{"image_size": 64, "fusion": "cross_attention", "steps": 11100, "epochs": 21.9}
Rows from block 4 of the image encoder of a small image captioner, named by matrix and row number. Rows with one number within an expert belong to one neuron, the router's apart. Each number is 200 + 30 x the weight over its row's rms, rounded and kept within 0 to 999. All counts start at 0.
Before each expert's rows are labels from the 100 images, of 14848, where the router gives the expert most weight on average: "strongest on" is what is common among them. Only what is clearly more common there than usual is listed. The data: procedural textures in two colours, tilted and lit. In brackets: how many of the 100, against the usual share in percent.
# router: router (encoder.blocks.4.mlp.router.weight, 4x128), inputs 0-127
# gate: expert gate (encoder.blocks.4.mlp.gate, 4x128x128), inputs 0-127
# up: expert up (encoder.blocks.4.mlp.up, 4x128x128), inputs 0-127
# down: expert down (encoder.blocks.4.mlp.down, 4x128x128, transposed), outputs 0-127

# expert 2
strongest on: fine scale (74 vs 29.6); orange (40 vs 17.1)
router.2,170,232,249,158,181,204,209,176,173,220,138,157,243,170,163,186,208,184,144,232,168,187,233,211,246,186,224,192,225,200,213,208,172,129,234,251,168,173,185,196,196,187,230,173,186,219,216,191,256,238,180,189,215,212,192,170,190,193,202,209,208,243,184,198,228,203,165,215,255,226,226,193,193,212,190,145,169,189,205,171,244,190,200,165,156,229,176,222,233,241,296,213,194,183,134,152,249,159,190,221,240,236,196,237,222,189,157,143,202,197,189,179,189,157,204,175,194,220,215,228,156,199,205,198,203,157,217,160
gate.11,160,218,187,200,236,210,246,181,213,208,166,228,250,219,190,185,205,200,182,207,257,169,208,188,168,216,206,151,214,263,187,170,208,149,233,205,206,205,202,226,185,203,234,181,251,191,184,173,229,173,199,189,217,185,138,225,129,195,206,203,241,167,253,201,246,186,209,221,224,194,167,217,208,221,161,265,179,246,202,158,209,187,210,223,191,140,217,171,196,206,144,208,203,182,223,245,222,157,229,206,188,214,168,165,209,179,185,221,145,161,254,200,222,185,195,186,239,234,224,198,237,158,260,258,146,188,182,261
up.11,149,226,136,205,238,159,245,185,178,189,179,203,197,213,167,122,181,167,211,252,169,151,227,176,198,226,194,164,193,212,211,228,232,194,234,192,185,232,187,200,190,219,197,192,238,258,235,208,226,182,217,196,194,197,194,153,202,213,193,232,187,232,214,230,183,119,198,217,209,213,187,235,145,203,139,212,207,165,216,146,213,151,210,184,194,124,180,221,213,158,227,144,180,137,241,229,230,189,225,239,235,221,183,187,184,218,220,176,198,171,218,189,218,179,205,196,160,195,224,238,172,183,246,208,253,255,180,201
down.11,183,219,186,182,239,215,188,154,233,205,192,165,248,175,183,173,180,206,243,220,216,181,275,210,212,237,258,180,240,140,204,262,153,214,238,222,176,185,111,186,202,224,182,208,175,235,167,174,228,228,187,178,203,168,237,250,167,175,249,194,192,175,205,184,212,180,220,206,178,166,198,153,241,166,215,249,184,189,187,161,171,173,222,153,197,220,172,195,182,207,212,222,203,225,233,207,181,221,256,169,222,228,193,195,235,205,165,199,206,146,232,157,224,176,156,226,253,146,213,168,186,193,186,183,206,174,182,147
gate.12,234,152,208,215,210,204,197,205,195,165,170,210,187,234,212,232,192,200,197,180,201,238,209,198,153,168,231,245,173,217,234,195,230,201,187,224,249,160,189,239,163,223,213,243,220,204,174,205,205,218,155,210,200,195,207,197,227,196,248,237,187,213,191,122,180,192,198,173,193,145,159,158,248,249,156,142,158,181,191,246,223,169,226,205,243,225,217,226,192,154,205,224,161,178,224,193,226,161,197,216,141,204,209,219,157,138,260,173,230,255,240,120,212,205,220,222,191,223,187,230,219,228,171,201,168,153,204,167
up.12,266,231,138,207,220,227,235,222,183,225,208,184,160,152,205,215,237,233,208,173,214,159,169,216,183,208,244,159,233,211,164,200,221,231,177,199,137,201,195,175,183,130,218,179,213,158,210,161,194,186,215,185,234,237,213,207,166,213,201,173,151,192,147,199,200,219,190,169,210,181,221,199,177,209,226,145,185,176,203,214,225,237,200,222,179,220,243,213,212,153,227,245,201,276,212,198,203,241,202,210,181,220,97,231,218,187,161,189,206,190,268,193,243,197,186,263,185,184,180,156,222,160,170,207,189,210,167,204
down.12,225,203,194,181,174,174,191,249,212,210,234,176,238,260,171,158,198,207,271,210,155,170,190,185,249,196,191,210,245,207,211,210,164,180,193,218,240,161,155,246,210,175,189,189,213,185,152,170,190,154,173,191,121,186,216,220,187,216,211,250,159,198,194,226,202,172,187,173,214,260,202,161,202,178,139,161,231,171,210,242,216,173,204,208,224,161,179,178,243,165,183,180,179,272,165,202,199,252,148,187,181,159,173,209,193,193,230,213,150,230,252,198,220,175,196,240,177,222,199,177,203,204,139,211,224,204,195,248
gate.13,173,245,184,196,193,190,169,192,155,204,214,128,258,175,170,196,242,233,244,212,176,168,230,152,255,204,174,224,255,221,185,195,144,195,176,183,192,181,222,228,194,211,148,205,255,194,187,223,201,137,204,201,171,215,198,160,169,179,192,145,238,238,150,208,210,173,197,202,153,247,231,240,222,215,259,234,222,263,210,220,225,140,233,245,216,215,188,183,171,176,191,217,245,213,192,180,166,243,179,227,188,250,209,191,192,226,179,185,191,192,197,203,166,155,202,195,206,189,207,172,230,148,194,206,255,169,177,185
up.13,218,251,198,162,243,209,215,193,171,176,187,244,169,177,165,218,196,167,150,215,177,186,203,184,164,156,176,218,193,120,253,192,196,225,127,242,204,253,246,150,187,177,227,239,194,233,223,215,208,132,238,183,207,235,222,193,252,222,196,231,187,152,183,199,222,222,202,194,191,134,185,209,177,115,183,214,237,193,217,212,177,246,198,241,172,215,246,197,207,240,187,189,181,247,139,178,170,164,186,179,231,237,227,201,189,239,199,232,178,188,187,190,209,173,205,212,190,168,216,169,227,198,185,152,207,180,187,193
down.13,177,246,220,238,162,206,219,229,198,204,214,184,246,186,192,148,206,185,187,176,222,109,184,190,207,191,172,203,163,125,244,201,239,212,263,169,209,144,195,236,148,199,166,243,124,204,159,190,182,226,223,166,192,197,188,202,154,195,191,211,182,179,281,178,220,177,193,192,175,226,144,159,257,229,251,218,199,194,203,230,213,164,241,189,183,187,247,202,217,235,203,197,170,249,229,235,168,178,199,223,172,199,164,224,199,246,200,199,184,213,215,205,203,187,178,217,211,225,237,217,205,222,193,193,129,192,199,179
gate.14,219,186,198,172,251,179,210,156,173,190,203,188,190,228,157,204,225,161,205,233,194,200,169,253,225,196,211,188,268,203,208,211,174,210,190,222,196,230,236,186,199,197,180,228,191,284,176,188,287,188,169,180,161,182,198,193,180,184,158,233,221,268,186,148,222,199,213,196,165,191,230,184,194,251,233,173,171,216,187,291,211,214,172,161,201,203,219,284,180,183,163,211,247,228,201,198,209,172,250,209,207,204,178,190,214,233,164,187,193,197,183,223,206,192,263,228,249,230,163,190,178,182,162,217,143,174,225,180
up.14,180,188,156,169,197,225,269,155,213,234,168,178,196,225,184,164,252,219,203,198,203,199,202,215,220,192,188,220,179,195,214,175,208,211,201,170,201,229,198,207,167,202,255,220,188,257,235,197,296,201,168,196,223,163,174,245,169,202,300,189,230,166,234,180,189,167,240,161,207,184,189,148,212,225,195,211,206,141,175,187,224,220,200,176,242,177,150,220,210,161,204,220,199,183,211,160,226,219,176,224,171,204,234,214,192,192,185,192,220,200,224,201,224,93,206,222,206,210,220,201,170,193,208,214,148,199,282,203
down.14,181,238,196,289,194,178,230,217,210,211,163,196,226,196,246,191,162,168,247,204,208,167,188,106,181,200,237,165,208,183,227,201,197,212,179,189,170,195,206,192,166,243,196,242,172,220,178,185,241,233,173,205,186,158,218,229,176,175,176,240,182,240,173,190,198,191,205,253,218,169,162,132,219,247,184,170,219,175,191,197,204,203,184,199,207,254,174,195,194,128,220,233,191,180,232,226,225,151,209,199,211,158,250,228,209,185,225,261,233,160,232,160,203,147,225,177,197,183,218,146,231,169,214,173,197,221,199,152

# expert 1
strongest on: striped (63 vs 3.3); black (40 vs 17.1); ground colour: black (26 vs 8.7)
router.1,137,179,175,249,221,181,136,176,228,156,198,218,128,218,249,144,174,179,202,132,188,186,171,195,215,196,196,217,206,165,139,182,205,188,209,136,193,259,233,208,316,217,215,192,211,210,213,217,177,227,156,174,182,230,150,191,181,171,235,213,203,218,215,194,173,239,208,200,184,174,180,206,214,211,166,240,241,245,209,208,203,198,225,233,229,190,189,202,209,222,224,218,167,179,285,232,248,210,190,195,211,172,219,173,223,220,216,179,216,225,133,179,196,225,210,209,208,194,201,201,165,205,179,221,187,204,205,223
gate.11,169,189,161,199,199,201,222,146,181,196,171,169,160,206,182,182,195,195,216,198,242,194,170,246,145,185,256,193,216,159,238,163,190,206,177,168,222,251,220,175,174,165,234,184,206,238,261,204,177,168,198,216,167,165,189,247,175,205,234,173,180,162,237,230,182,196,196,173,195,176,211,207,220,244,194,186,186,203,189,227,220,185,171,212,253,189,201,173,212,176,253,200,184,205,224,211,156,231,183,218,223,246,221,222,172,144,210,234,202,179,180,195,224,201,204,122,211,218,127,115,177,179,130,213,203,123,228,218
up.11,200,234,211,225,265,287,203,202,177,162,243,159,152,194,194,256,178,184,229,224,207,201,204,238,157,187,259,198,171,164,189,225,203,161,192,170,213,221,139,137,190,196,205,196,183,194,213,141,222,209,212,249,148,228,192,172,205,239,147,197,207,197,178,197,189,172,191,148,222,159,202,190,265,272,190,206,191,210,202,237,208,190,229,195,202,227,224,226,241,194,165,227,229,244,226,179,198,213,165,173,216,171,231,177,188,237,211,167,195,211,204,195,254,228,223,193,201,201,196,178,197,201,179,204,191,105,227,229
down.11,159,222,230,191,217,128,237,171,224,176,174,190,176,248,230,225,182,210,185,262,192,204,228,166,125,168,221,181,220,239,207,200,129,204,258,187,126,190,216,147,201,188,231,216,204,188,208,185,157,235,215,188,159,187,193,232,139,175,231,212,225,187,257,208,189,199,220,221,222,169,197,199,235,200,191,213,203,208,220,167,214,141,202,191,185,207,215,199,256,200,211,179,169,234,253,160,160,194,219,189,241,207,179,216,209,210,196,200,218,178,235,172,186,216,169,164,257,159,143,221,218,198,239,198,262,211,252,206
gate.12,222,208,215,223,138,221,181,186,219,184,201,213,243,150,229,186,182,206,148,187,239,159,200,190,247,211,224,191,148,201,216,162,198,133,256,194,195,243,204,240,222,201,177,163,213,205,200,213,212,214,227,128,233,245,174,232,158,186,235,192,270,214,247,210,193,219,236,226,209,160,162,167,239,150,212,181,199,263,228,151,164,239,194,185,201,246,217,169,148,247,216,219,150,221,202,231,214,220,199,202,178,233,231,228,226,173,222,161,194,169,179,176,180,220,193,166,202,188,209,193,155,228,163,212,156,193,230,189
up.12,229,251,181,208,205,213,226,207,211,196,228,189,167,218,237,209,155,216,211,142,185,229,208,151,232,194,182,186,261,224,162,254,241,223,202,198,121,163,140,233,224,202,170,175,191,143,219,203,210,206,237,217,203,187,209,150,265,227,157,246,222,220,173,229,209,205,224,183,198,247,217,251,180,215,166,162,209,178,272,216,196,238,225,164,165,166,157,203,208,197,190,236,240,196,164,182,188,173,212,187,231,195,232,185,249,210,201,162,185,196,186,254,191,171,178,227,166,208,212,174,189,233,194,148,230,158,170,184
down.12,159,255,240,226,265,188,167,177,199,218,158,175,190,192,248,178,199,183,273,215,277,186,215,125,210,199,215,168,251,174,138,232,162,211,175,176,186,218,207,201,216,229,265,231,211,183,158,205,257,185,165,209,174,190,224,203,165,196,193,172,179,227,199,236,206,215,246,222,179,211,214,191,196,168,177,232,218,188,196,145,191,168,187,190,167,204,128,193,200,196,187,216,203,214,204,166,199,180,210,176,207,247,250,219,143,207,193,229,230,163,206,193,201,179,205,240,179,167,166,235,227,155,183,180,262,221,231,180
gate.13,259,157,220,208,241,168,174,212,204,190,178,216,219,190,221,173,165,232,152,168,244,197,174,176,212,191,171,218,173,147,225,191,181,211,235,180,190,230,256,283,200,219,171,170,189,244,237,201,199,217,183,234,249,107,226,198,173,199,210,201,193,221,184,228,222,244,193,193,228,196,193,201,154,211,172,197,220,180,216,162,208,208,186,170,142,193,196,166,208,146,229,179,135,200,185,155,200,183,172,259,235,190,204,206,196,218,177,228,176,151,186,195,216,188,244,247,212,146,227,249,193,215,200,136,172,221,156,215
up.13,156,239,167,199,207,182,184,204,241,137,201,206,207,224,207,194,157,197,188,232,191,204,216,220,158,244,210,190,262,166,168,210,198,146,203,225,240,131,186,131,236,195,200,215,204,191,222,170,174,216,197,201,205,206,176,180,202,226,198,248,192,204,217,203,197,199,210,196,201,178,92,220,191,216,200,194,149,198,245,181,282,179,218,204,199,203,208,220,174,181,190,192,265,191,226,183,252,201,243,216,222,213,201,205,200,202,195,174,268,216,151,206,171,225,165,182,183,100,149,194,173,161,179,187,234,217,189,217
down.13,191,230,199,207,191,177,202,217,187,174,231,168,236,176,196,205,206,183,171,183,211,161,242,196,142,223,273,167,196,200,246,233,218,222,249,221,184,166,240,190,123,191,198,232,166,152,180,225,165,231,186,134,217,148,203,233,187,256,175,198,137,138,159,214,249,190,184,241,186,232,208,138,219,207,255,170,183,210,206,205,234,215,174,203,204,188,233,199,194,179,231,229,207,186,241,228,218,157,215,220,207,175,169,199,221,184,180,193,203,235,261,158,223,241,190,200,133,198,223,179,187,210,228,221,188,231,173,166
gate.14,245,171,166,206,206,188,224,140,231,184,182,191,166,266,138,165,157,272,199,226,223,189,187,200,193,220,173,240,196,185,164,198,199,212,182,167,222,225,245,185,226,209,213,183,184,210,164,173,213,169,192,210,229,221,177,215,192,148,266,207,186,184,181,179,207,235,176,225,237,182,202,150,184,241,195,222,200,204,164,196,227,173,220,198,259,155,165,159,218,213,148,181,165,186,170,206,176,178,150,174,175,251,214,145,208,255,267,181,199,206,244,187,167,206,187,193,184,183,198,225,204,202,191,182,105,195,198,246
up.14,198,255,192,158,160,136,175,225,260,180,181,174,199,211,228,166,234,231,202,232,229,218,233,226,150,196,216,178,151,152,174,216,167,227,205,187,211,199,216,181,197,222,229,200,188,169,229,224,228,227,176,202,215,203,180,247,165,185,259,138,173,215,211,187,228,193,249,252,217,147,175,202,196,201,198,212,194,159,201,176,230,169,178,184,181,229,166,127,222,189,152,218,174,149,210,234,207,245,143,196,180,158,206,224,179,219,186,193,221,185,239,218,123,216,213,179,191,196,183,223,232,241,215,200,143,200,200,263
down.14,223,214,191,146,212,243,258,195,241,225,200,189,212,175,190,236,192,202,217,130,217,204,159,237,201,235,245,209,205,227,227,188,213,173,206,252,264,225,197,241,226,192,208,184,224,183,196,248,246,195,178,171,160,193,242,216,218,205,248,181,217,158,177,192,206,201,169,139,166,142,207,232,185,203,172,201,216,187,187,202,237,264,211,159,204,199,196,278,206,161,258,194,211,138,218,186,174,226,163,250,188,187,209,157,181,193,233,215,190,205,145,184,192,196,263,204,211,202,238,177,200,136,208,204,191,166,201,154

# expert 3
strongest on: striped (30 vs 3.3)
router.3,235,206,191,224,250,193,205,198,212,241,235,194,235,219,196,250,215,223,235,205,258,241,185,177,152,227,193,198,171,251,231,235,207,222,170,197,212,164,158,217,138,189,188,221,203,187,203,204,215,171,284,218,182,154,167,211,181,257,180,237,219,149,233,208,191,193,219,214,185,215,242,219,229,198,182,181,169,186,218,194,181,179,167,214,194,153,225,166,213,132,108,208,214,207,176,236,211,210,204,214,181,206,220,164,173,215,203,169,198,179,233,204,177,227,183,254,171,157,168,184,280,217,210,163,154,221,250,215
gate.11,215,226,229,178,209,188,162,200,208,178,204,240,190,159,189,200,120,203,154,217,212,134,192,212,159,212,233,225,185,216,209,208,163,152,206,216,269,209,218,254,251,238,161,163,198,171,167,234,259,212,191,214,213,176,248,213,136,197,252,187,201,215,150,220,226,225,191,202,245,234,169,231,253,167,224,198,203,170,197,198,197,224,190,189,212,221,190,251,184,185,159,156,175,204,202,184,173,197,218,250,242,167,197,228,199,210,230,174,192,199,170,179,226,228,234,182,204,181,124,263,184,188,184,230,150,178,238,196
up.11,147,176,228,184,208,200,154,199,207,212,213,193,209,186,187,234,148,217,191,226,260,166,196,222,153,200,220,201,211,228,169,219,167,120,224,216,221,239,233,198,215,223,196,201,173,212,175,235,222,214,222,164,202,187,146,218,172,177,202,254,194,193,191,217,236,177,206,222,199,207,196,215,224,161,251,223,226,137,214,233,209,253,183,202,156,217,245,230,201,162,151,186,144,220,212,166,198,199,226,246,238,178,149,232,144,151,218,168,155,154,168,171,181,206,232,195,141,180,171,222,164,214,201,219,135,170,234,215
down.11,235,198,160,153,232,218,247,184,164,216,191,227,170,193,225,186,196,162,181,180,184,183,164,206,218,194,224,186,188,234,202,180,209,193,225,204,192,166,190,269,224,169,183,181,184,131,146,229,227,178,194,214,162,242,186,207,168,263,204,182,197,268,174,200,157,220,219,213,161,239,230,169,155,185,231,204,247,181,261,242,216,210,201,208,221,219,183,176,207,167,221,176,199,194,180,185,226,254,142,184,162,150,167,229,113,202,201,218,208,243,173,210,193,209,143,235,170,208,174,211,204,215,236,265,170,184,226,189
gate.12,277,192,153,168,219,208,165,212,208,170,167,175,197,168,226,196,155,215,190,165,225,219,248,170,169,178,174,165,212,236,243,199,239,217,219,182,152,211,189,192,224,198,230,167,235,212,193,222,216,197,214,213,193,254,233,208,217,249,226,219,226,176,211,174,151,170,161,174,174,185,197,161,214,160,222,176,138,162,172,250,229,152,158,253,204,180,205,171,206,192,160,267,180,201,190,209,198,245,172,213,209,186,168,169,192,230,197,223,206,225,239,222,180,160,270,185,151,198,184,215,274,181,232,236,192,246,204,226
up.12,227,212,187,155,159,235,194,172,194,142,162,141,201,186,163,153,186,209,166,238,149,186,224,240,219,210,212,195,211,211,163,203,174,208,188,157,186,217,183,184,233,162,180,196,192,237,242,223,209,145,200,217,218,226,224,227,169,172,184,181,252,169,240,195,211,219,243,228,171,207,261,158,201,109,204,248,194,198,209,160,224,210,166,202,241,201,230,172,216,187,158,216,179,197,265,222,211,233,213,193,193,210,162,174,216,259,181,216,169,200,183,187,156,247,188,171,227,214,229,170,248,246,147,190,164,209,200,239
down.12,189,217,223,165,160,208,129,184,229,219,202,199,174,155,226,220,140,189,174,142,205,216,215,269,201,242,216,215,179,208,226,211,221,160,220,222,232,256,179,182,201,159,211,212,226,241,226,224,210,195,188,175,195,187,277,215,208,145,145,192,173,188,246,196,197,251,154,177,159,127,236,267,230,183,251,240,202,210,179,219,219,175,235,177,229,200,219,223,190,232,241,212,200,160,194,202,165,245,215,232,171,226,187,206,244,185,187,146,193,183,173,212,176,207,214,244,226,237,216,162,191,189,204,197,199,206,170,166
gate.13,176,181,153,194,186,222,310,205,156,242,163,232,231,216,161,175,184,193,194,219,246,146,226,175,247,225,227,193,233,248,238,210,228,182,194,216,225,201,236,225,161,216,189,222,232,209,214,131,252,156,177,176,194,164,206,247,169,223,221,221,189,213,217,213,191,172,137,189,232,230,171,243,196,230,259,179,237,185,245,189,241,226,203,146,160,227,187,215,163,166,165,184,201,249,222,183,210,192,187,199,169,199,200,217,249,191,213,171,195,180,266,225,225,212,226,238,177,177,187,202,194,199,201,167,202,186,184,193
up.13,230,194,209,151,170,246,151,159,186,165,192,230,187,207,154,207,208,196,191,207,205,194,166,205,209,218,177,197,174,258,184,186,206,209,165,211,228,245,198,180,160,236,193,242,260,229,170,168,158,176,188,230,180,251,207,221,229,182,218,183,211,160,254,153,174,154,193,223,209,193,204,167,278,187,185,196,169,199,244,209,207,194,215,185,198,252,223,177,212,229,212,195,207,228,216,225,170,148,213,269,203,261,161,141,188,122,195,203,171,210,183,198,215,159,201,147,224,184,223,244,224,191,175,239,155,209,209,148
down.13,232,178,129,192,179,195,226,177,246,215,166,209,216,227,187,190,179,254,202,195,166,157,208,213,200,203,200,192,207,140,205,195,217,228,264,166,131,137,227,180,162,169,213,175,207,179,212,163,165,217,219,207,157,192,226,177,211,193,172,190,186,180,238,202,189,213,223,205,188,202,187,232,264,202,182,224,240,204,234,139,195,178,254,213,205,159,219,175,160,246,178,203,201,277,221,203,177,234,178,130,225,212,205,222,205,232,261,177,210,250,190,269,163,171,167,164,244,192,171,217,198,192,157,207,178,199,215,186
gate.14,221,227,219,165,176,230,225,194,158,176,193,221,249,198,193,263,209,178,206,228,209,214,247,189,177,199,202,164,201,247,217,255,246,213,224,192,155,217,178,174,161,219,223,215,255,298,193,154,251,203,209,196,236,217,173,221,194,203,189,228,197,267,222,212,166,220,199,244,168,181,176,182,247,165,210,255,210,231,205,243,207,150,214,190,196,180,155,185,144,207,193,203,190,203,242,206,157,230,212,207,195,246,191,124,224,157,178,212,207,186,205,192,196,170,186,213,196,179,266,237,198,177,220,234,189,229,257,185
up.14,197,191,219,242,198,166,201,230,253,174,197,199,197,179,163,263,168,220,180,170,217,225,179,232,203,235,242,233,177,162,165,191,193,197,215,150,183,227,203,210,203,193,227,206,163,226,275,256,171,192,202,216,191,265,194,192,163,154,168,197,239,175,220,217,235,264,218,228,165,203,206,209,218,158,170,201,214,267,213,193,238,189,209,167,187,173,219,170,130,198,184,196,191,191,174,152,295,188,227,234,227,185,208,193,222,201,204,196,180,241,192,177,185,274,202,221,191,155,225,168,228,226,208,221,215,195,135,199
down.14,180,217,204,132,242,223,191,205,172,176,268,206,141,180,231,210,195,203,235,151,240,229,228,224,248,235,163,270,218,249,182,227,205,193,201,135,260,252,172,183,244,178,161,227,163,161,210,220,226,151,218,134,195,164,198,203,218,179,189,220,160,186,177,201,193,182,161,142,234,165,173,203,188,203,207,219,188,216,149,225,215,221,205,240,200,224,224,231,212,220,180,213,179,154,167,200,214,188,168,217,189,214,178,209,190,168,183,209,150,222,151,184,229,199,194,235,227,173,225,129,200,206,222,189,173,182,187,221

# expert 0
strongest on: fine scale (72 vs 29.6); crosshatched (35 vs 3.3); wood (30 vs 3.2)
router.0,234,189,194,176,166,219,245,232,180,184,204,221,195,199,188,206,194,194,208,235,152,197,241,185,183,193,195,179,210,191,224,169,206,259,205,217,218,195,193,182,159,201,158,223,176,203,198,199,166,163,193,204,217,197,273,228,252,182,169,146,181,180,148,183,204,167,214,166,190,190,158,173,152,205,251,222,202,176,164,238,168,229,225,197,219,237,200,214,150,212,196,166,209,232,205,184,95,222,205,150,157,178,192,216,176,175,211,301,197,196,234,233,252,208,188,167,222,225,220,195,188,193,225,216,268,215,128,186
gate.11,147,157,207,164,207,222,237,207,176,211,188,230,240,154,215,153,224,159,194,194,189,171,189,199,228,211,216,206,193,137,271,188,220,178,170,203,170,228,188,213,164,206,237,199,146,210,227,226,160,178,238,204,127,204,183,196,199,203,193,159,194,208,225,166,216,195,206,164,220,184,174,213,161,234,238,245,190,214,173,182,201,202,234,223,206,200,273,246,193,187,261,186,173,115,193,204,176,188,192,173,179,218,195,221,209,147,221,237,191,158,135,233,207,210,208,167,226,217,190,181,164,172,141,230,243,166,239,234
up.11,212,153,199,268,170,183,261,260,128,187,127,209,261,207,187,158,164,161,206,214,211,190,188,196,255,164,179,159,238,141,209,180,183,221,157,230,234,190,135,242,202,176,185,192,198,231,219,195,237,207,157,246,187,223,198,186,171,225,204,189,189,198,240,216,220,156,225,182,267,196,192,245,167,172,176,184,186,252,206,136,216,223,183,154,170,189,174,194,187,183,225,191,197,198,218,203,242,173,201,200,161,224,192,216,194,190,245,219,224,151,161,203,187,200,186,166,231,215,203,178,177,185,164,173,201,228,184,195
down.11,245,130,179,221,184,169,193,229,208,170,210,271,186,165,231,179,227,174,171,204,162,191,175,184,202,228,244,235,179,210,184,203,209,210,133,161,215,269,202,199,201,128,165,191,148,183,186,158,235,225,199,146,196,177,221,182,252,204,199,200,178,205,235,246,214,174,163,230,232,155,177,232,177,235,165,190,191,232,202,198,232,220,181,96,143,206,232,213,198,205,197,202,236,183,228,200,199,196,168,227,191,158,204,166,203,197,244,176,173,205,187,213,194,237,182,150,184,220,188,234,203,255,232,177,195,172,179,194
gate.12,227,217,191,219,228,165,247,171,148,238,176,169,150,228,191,207,142,198,163,189,181,197,224,166,179,220,226,201,238,194,234,254,227,139,206,237,190,205,208,196,245,215,185,180,222,203,197,208,241,165,236,216,137,148,222,214,195,212,175,191,235,294,171,182,167,149,179,215,234,196,244,244,186,173,213,190,168,204,217,220,204,160,199,176,221,210,172,234,178,196,203,253,222,165,187,217,185,218,202,224,178,196,217,193,212,188,148,166,230,231,191,176,226,147,248,275,216,179,219,219,191,233,206,129,170,208,235,195
up.12,199,210,220,181,236,187,243,226,228,207,138,218,222,179,197,220,221,184,212,198,162,233,260,223,179,179,179,237,176,195,177,239,173,199,205,205,183,219,165,235,179,243,211,187,168,217,192,226,197,194,182,190,196,205,212,214,223,186,131,189,244,201,223,242,236,213,190,215,239,183,265,172,193,141,176,175,203,199,163,149,169,213,263,143,198,257,238,260,190,188,205,248,246,137,228,200,230,201,232,210,190,227,192,246,178,187,204,186,246,194,158,198,139,218,262,212,202,148,208,175,193,159,185,164,217,248,183,169
down.12,183,203,234,222,191,188,194,284,191,169,218,175,158,218,151,183,176,165,173,178,225,205,179,184,225,163,197,201,189,243,158,180,204,206,190,196,258,204,169,233,185,182,154,230,196,219,204,248,173,196,223,179,255,217,186,204,217,206,177,220,228,216,195,203,206,153,178,169,199,217,173,185,161,200,211,129,139,194,226,252,163,265,202,128,216,202,209,231,198,153,187,224,203,163,141,156,162,245,182,237,212,109,206,188,185,171,212,235,243,185,203,230,226,197,176,213,185,231,210,220,184,224,204,188,205,199,158,259
gate.13,173,248,186,293,237,247,194,199,210,212,230,230,205,139,169,217,216,235,231,215,202,190,163,158,237,190,176,213,184,174,184,181,168,159,175,219,203,174,207,218,229,184,176,187,152,197,185,235,142,180,176,179,158,245,155,190,225,186,186,174,206,166,167,179,228,199,221,216,145,159,199,222,180,176,174,205,185,178,215,197,172,240,197,242,220,160,228,215,203,197,182,225,242,222,165,269,213,209,137,218,201,203,201,274,197,200,219,224,159,206,266,235,165,209,217,255,156,153,175,206,252,217,215,208,170,206,200,207
up.13,223,225,249,153,219,187,247,225,260,202,201,200,200,200,197,147,164,172,222,219,186,173,204,230,217,205,229,178,174,183,172,191,179,208,278,228,228,246,179,163,218,223,263,179,181,220,220,231,189,202,195,209,190,210,144,211,229,241,213,253,221,141,230,207,198,200,135,214,172,199,180,153,225,212,253,192,223,192,158,179,198,235,224,162,227,153,186,193,190,184,196,218,191,140,171,192,216,184,275,207,265,191,201,169,192,201,219,177,146,218,201,154,227,145,208,153,202,150,244,216,184,222,241,176,196,212,204,217
down.13,233,167,231,232,191,184,175,233,182,168,243,151,186,219,258,188,213,185,241,223,164,245,187,203,233,209,209,220,230,200,159,216,182,222,231,197,165,223,185,222,177,199,189,169,196,210,184,244,235,218,227,161,199,211,191,256,233,291,199,196,160,203,107,220,221,202,223,161,186,205,258,170,262,192,120,175,241,212,198,195,213,235,168,164,180,196,196,200,185,217,177,207,200,176,142,209,246,177,145,178,189,197,240,182,167,211,253,175,165,213,216,186,178,187,173,175,172,220,215,236,171,189,160,226,228,207,170,191
gate.14,209,229,203,152,204,200,241,198,214,192,191,264,174,172,232,238,245,226,226,175,182,137,191,177,213,222,216,205,170,232,227,258,241,155,161,207,189,192,186,187,178,216,145,226,269,182,305,163,225,193,225,200,162,146,243,170,220,159,167,210,204,191,106,218,187,180,227,211,203,184,197,210,193,171,182,163,162,165,255,225,249,231,217,171,203,233,211,219,185,199,194,181,202,220,214,225,193,208,267,207,167,184,173,184,210,212,167,198,235,188,199,171,218,189,222,207,213,237,196,219,204,188,211,196,253,205,215,158
up.14,224,186,166,255,176,231,193,191,164,208,234,186,258,201,200,182,152,194,173,215,273,207,189,141,179,214,151,181,189,223,196,167,187,231,198,209,238,261,223,211,180,207,207,178,247,240,195,183,217,164,194,275,244,256,190,214,195,235,253,216,214,192,203,191,208,166,202,192,228,246,179,232,203,250,255,204,193,179,235,245,162,236,177,218,161,217,175,220,240,190,211,178,175,215,161,195,214,196,159,210,230,216,214,183,156,237,189,168,116,193,222,207,234,233,218,212,209,168,171,245,141,218,166,183,161,199,190,200
down.14,188,198,165,201,162,177,210,188,227,162,173,216,145,179,188,242,217,235,194,180,158,217,213,238,194,201,206,257,214,168,223,224,160,229,272,157,161,180,195,183,252,243,243,146,192,211,213,176,222,250,208,167,211,199,227,221,154,178,211,146,220,199,209,191,175,208,213,211,221,202,156,218,230,184,187,230,222,177,131,166,193,126,243,213,226,167,184,193,177,191,219,210,266,210,227,227,169,183,218,166,200,265,203,197,215,262,220,164,186,193,172,206,137,220,211,180,185,202,224,218,248,229,240,144,213,175,203,177